A small segmentation model, trained from scratch: 64-pixel images.
Rows from block 6 of a small segmentation model, named by matrix and row number. Rows with one number belong to one channel. Each number is 500 + 50 x the weight over its row's rms, rounded and kept within 0 to 999. All counts start at 0. Numbers have three digits each. After the name is the row's rms in percent of the matrix's.
Before each channel's rows are labels from the 100 images, of 14848, where the channel reaches its highest value: "responds to" is what is common among them. Only what is clearly more common there than usual is listed. The data: small charts drawn from random numbers.
# convs0: first 3x3 conv (model.decb.0.0.convs.0.weight, 96x192x3x3, each kernel summed), inputs 0-47
# convs1: second 3x3 conv (model.decb.0.0.convs.1.weight, 96x96x3x3, transposed, each kernel summed), outputs 0-47

responds to: radar chart
convs0.72 069:503547381475330462299466462504509452453437465475475406474482470501452390527555567497650548530285517532553546548511467633533581494582552553456560
convs1.72 132:448481533509570562494565568508500562486426466458406398454447419441462469523424516490500414469501515460483530488504533447603479525504503493518378

responds to: horizontal bar chart; grid lines
convs0.16 080:445443508475474618502394480559506511495458350650379447544459492533445506494445506456500549501479521318492404451428451499402450495460621528510559
convs1.16 105:507429487509455387627476481499505506505518426490430476482519447554543496550488523502506522429497494465559620586519458525521475559495458473464439

responds to: ring chart
convs0.8 130:515569432468519493571445530470502384490486466441490461464492493475364563376516473497480509454600505533492523465469531586554519514586475523515524
convs1.8 115:421538505554504522523492527484338541507517580472544512499492515502477580469627493450493492423468487429465472534502477459379550520517500518515541

responds to: radar chart; pie chart
convs0.28 077:503504454449470491517512544540471615504507590532475450444510532515384518643593500448590576498476505541588550556509522499515530526594538555550569
convs1.28 100:510509498533533563528559471502403511515441411513384434488506437448497435481472510477509520435491487511521524478484519435555549505516502474505529

responds to: histogram
convs0.90 106:477531577497447550520456517510348479490520533493405508496511513469534450486434500479535502487470448517572516571490428569492565482496455584403476
convs1.90 097:501491447460506512470580513413526422488502525493450503490556544525439502527351542475510513467496448494523504515488498439454472510479479460515399

responds to: pie chart
convs0.48 120:485447467524396512543491549493435556496482445488512462535514492502437509456491696387405467539563497522510483492448572512516468443505476374467479
convs1.48 089:464483494492517535480533528559482645486533526479536471544672527478508490521548486433479504558583528490547542487497479555435424496497504500496493

responds to: lollipop chart
convs0.60 095:512513473457498526492493480498470498494501473453515488474523488544505492508534533480514524507531434407503521481532481533509499501480519519507511
convs1.60 109:511520473480517524398500500495509526502541508514424551513516439437554505384497482495531527503430418533456443561546629539518507359458532477489502

responds to: radar chart
convs0.34 102:439516477582503526512516549527528489509516391475517515529444506558516519484465514528444475499497405415471490476516510508468500497523516482513483
convs1.34 130:495523458522519595419531494475513478505572504491500579508497501478545535526496535504541493476528244507539532480426553515518518411550426500456531

responds to: grid lines
convs0.40 109:558473504477495504543532340609517452529467459539509539490495554440492504446545487480538538408537519410588519491498533492487471528551537462485487
convs1.40 078:472464439525543475564456481563516484518447566465551564635561584472489495563556575476465460465505468473424425485442467488414521578574536518479506

responds to: horizontal bar chart; pie chart
convs0.36 086:498496415467509473505513417492467414450461432479479443469475462460446481484555527288317522439605517511383489460463603564488445423546469404431503
convs1.36 093:429476507517507510467494409467458513462556581462550578512662568548524458502495451581512481466433463477487537473479444548528483485502442518468477

responds to: one colour; histogram
convs0.27 092:438459457539494523458476447497470463430433504491487455536505341601499487437516491447483522491467479460466522513409497511500525465568489475486471
convs1.27 108:483388494498516486490511500420504499509472520515465450464521526610431554516523463518485384582531402438569640464454506538543517502564484561618532

responds to: legend; pie chart
convs0.31 090:455449513437525534508444473476520470543439538450444455611491520582511503473527438515461473538484443537492447445440518491489521502510467507507515
convs1.31 082:455404380529493484496478476416481498493466437487485487457467398541537524457477535501494489569552469467576590397423438479499460475570537460572470

responds to: ring chart
convs0.67 106:422508502540502438475460518676502473508483532454414470504536485467503476487490491495527565484516372489484459508516490544490547499474479505468555
convs1.67 124:508507441548452481566499492486500480491519494511546464459489542461516531512524515523479516552498571497400376480330433484469463501382529471380454

responds to: histogram; one colour
convs0.37 088:540486551482504500456608448480514556491434413478507509540531511497500527533491514450557461512491448452517419528516502482518458530568464491466530
convs1.37 091:495524513485526482515562394578516552467419485465513489476506550495483538581536466559601420572593547514483607478571423459490462553510565442491474

responds to: one colour; histogram
convs0.74 091:489510545484536455455445505434474454508508446526447458512577486444514492472474446507527496450472512547512494537416515504513500511548461491476522
convs1.74 101:505578440479530515448530504473503462517511480505467492436495481683518501459497509488516471472487502460493512522552503517520549625508628568625533

responds to: pie chart
convs0.2 090:451545434471513510457466513498486476473503457503398530460526409408488543457529481441481545529575328472460379480556554532470476454524499522468499
convs1.2 102:539526407573581562503533496477488537516545455520478536505461521407426426658518444539594525536577476589512449580457510528524532482552557552523528

responds to: radar chart; one colour; items: eight
convs0.47 086:490510442649514475497463482479494479487525412458451502865466505512537505519480510516527491519526414486568546496577495484487456533468562474456529
convs1.47 093:516526521645549456459443501430518562506566535513543478512530496501556513396529482518512466469443437443538498506395558519487464608468411540424539

responds to: grid lines
convs0.66 082:376522563354538487521501463451516498507560528548503490495460472453472487511398517482543514492511552459529514511481481526582462535507509527494503
convs1.66 100:503539485434454544452465515490515553482406497505466548626465513521609543552487543510459600425521582529485533432487503482499495566544515634445521

responds to: horizontal bar chart
convs0.82 111:473420385424488461475401489473418350434432428397375392401391467404425484532514496584428482478560545496561518419505480564501515543549526541543506
convs1.82 098:422475459439525517541417446518476472539483547519584526475518467457518540475533523519589458502484509437480461505505523680498534511486508533528432

responds to: pie chart
convs0.10 083:538547423436430467459487401485639571448514417491447486499462508476518486574592511411627595513606526510535578438529574620576580567605532585573526
convs1.10 105:528526523423510501494439671449427515532457402577505454445431513499447463549490480387496517550550491565548482547507522485458549524488509493479554

responds to: pie chart
convs0.84 134:426534465441488563468561527546532503498556518504512446457546475522530492512618503479475504541466526545474513503510526484422541477510549530501502
convs1.84 141:493479474440591465516428521498507490509504529488508481493506600600380483531475544492538459580379501546396422572534558499530436550573557561522558

responds to: grid lines; histogram
convs0.15 114:707542493579509451475490482632509463497498447445563466498531444416476524467523547533494515502485294490489476507488543527548505498569539509503480
convs1.15 082:502514596443518384595517536452515572476462443506558539450501437533483513502487606495509484469473642436545508516394492513498484463547546611497469

responds to: radar chart; one colour; grid lines
convs0.7 090:362494455693550464527474529483488453419495426442484431556578437557486480417484506441501485492532448417466541460484526552409490428484563474534455
convs1.7 079:542520438329500414501467550470524526561481472550565446461486505526381499427481488505387418517526494501524466470503607500542497565419519563496541

responds to: heat grid
convs0.5 101:520543548491530589518510472547537468524508505541533588526548534511433552345449701503454477539437500495406479484491544431459539422492454383414487
convs1.5 095:525473534522505546514459563521467546516479524554567469523688504474488437512522479494537504481533519566529542457484454388503504515521493471486582

responds to: histogram; one colour
convs0.75 084:489450493527516524471488462485499471503446495501485559548484557514514493567504455484446488502418553459508473511395464438491487485492524475419500
convs1.75 071:509670548543522551458555522550552519558515455524599485498474415473499445540485493546512536464472461564520497476502513508504464518461525515407468

responds to: one colour; radar chart; grid lines
convs0.41 070:471498476312469522513411497497469528634509511425505539588461559454491498505469519517515424477475335543588454481538494495461502568638370504433601
convs1.41 081:526557489631447518532449466536495562550528462502593529394562450411442430426538423523494518460407541443513393524529476556511491542534518394541560

responds to: bubble chart; horizontal bar chart
convs0.29 147:496501495443494584537552488524462494501507608495601507517456478589467568412571499555402467526547471477458544504539548515455549482490529544602497
convs1.29 078:467533404545438501458535511458474556474453416514543589487446479443516530506516488432475565489528409465517574455464509526449511474443525447420494

responds to: radar chart; one colour; items: seven
convs0.73 096:454464519718513451524511514581508513389482463464538450573556471509471501505483523570504439513512356399498612456544459504500459487498567508586505
convs1.73 086:483456436502514345327445491501519581505501498517477537516482508511419618479513491514477490468531601505492456491527456518435448442441481606449421

responds to: grid lines; horizontal bar chart
convs0.22 108:522488526531507477520461499554482492462485445513421474561530466646480451491431495511472472498489406493512412503514447507572461532472430498522549
convs1.22 098:514475482507467505565519486425504457518565415488465446517535480556545439426474531484551523526487488464568574398447417501502481590592488443457427

responds to: legend; heat grid
convs0.17 076:555413471437451548494456500473576499427466404362372526435566376474452427475565410503481431500441408410516406669440487462518427523520459456453479
convs1.17 113:517560524479535531520392496482480564494562473555477439526298464488513478430491517483438445545518469443512473468545462500539464514553517455497488

responds to: stacked bars; bar chart
convs0.58 127:574567498539520513513439455505479441410469433427483470548433500451487523501439527467570441492512522410510489542463457546432495539469476568612468
convs1.58 101:516505392459522506479387495554512526464511424514448483460478404355525656512501483512518491434494567510624484494534443504470466486437441392468417

responds to: radar chart; pie chart
convs0.44 082:481527426428396434465486360513475459454455444551429428494468488485592410491495455392528505478545505498623517477406444563498525515556507573480496
convs1.44 106:471492509535496491524544361534514537455503406441440487501498461489519451526405409503572528574475524558515533496504402463486474504525496484490525

responds to: heat grid
convs0.6 098:530399606523559573499535592531505493527517512518532518564517533504491558358429415540433448568432482468228475472412618379403451432426458360418440
convs1.6 112:520493426480459457407478532416378400490531532524589560521445535509493490506436514549514530513494495514520518562506479370591569527529510482516426

responds to: histogram; one colour
convs0.56 106:528476509503479494492527519485506479499487493499494486501481494542484522524481476506527469458532543493511504516456465500497488477501460497476513
convs1.56 100:502585456510521481471519484403504521473485446473557437554499449619493477522486512501479414522505451423504419500404398496495426458510398421425472

responds to: histogram; one colour
convs0.55 093:473475519486542496493532502512528481494525387520525498574459497552534577498519460483489484499438467538472497539405460469524485503506500508518491
convs1.55 079:528667487551548613462530510478521448521459537515545505513486612686539554501492536516548551417444502536440416540484537475523500631517476497553502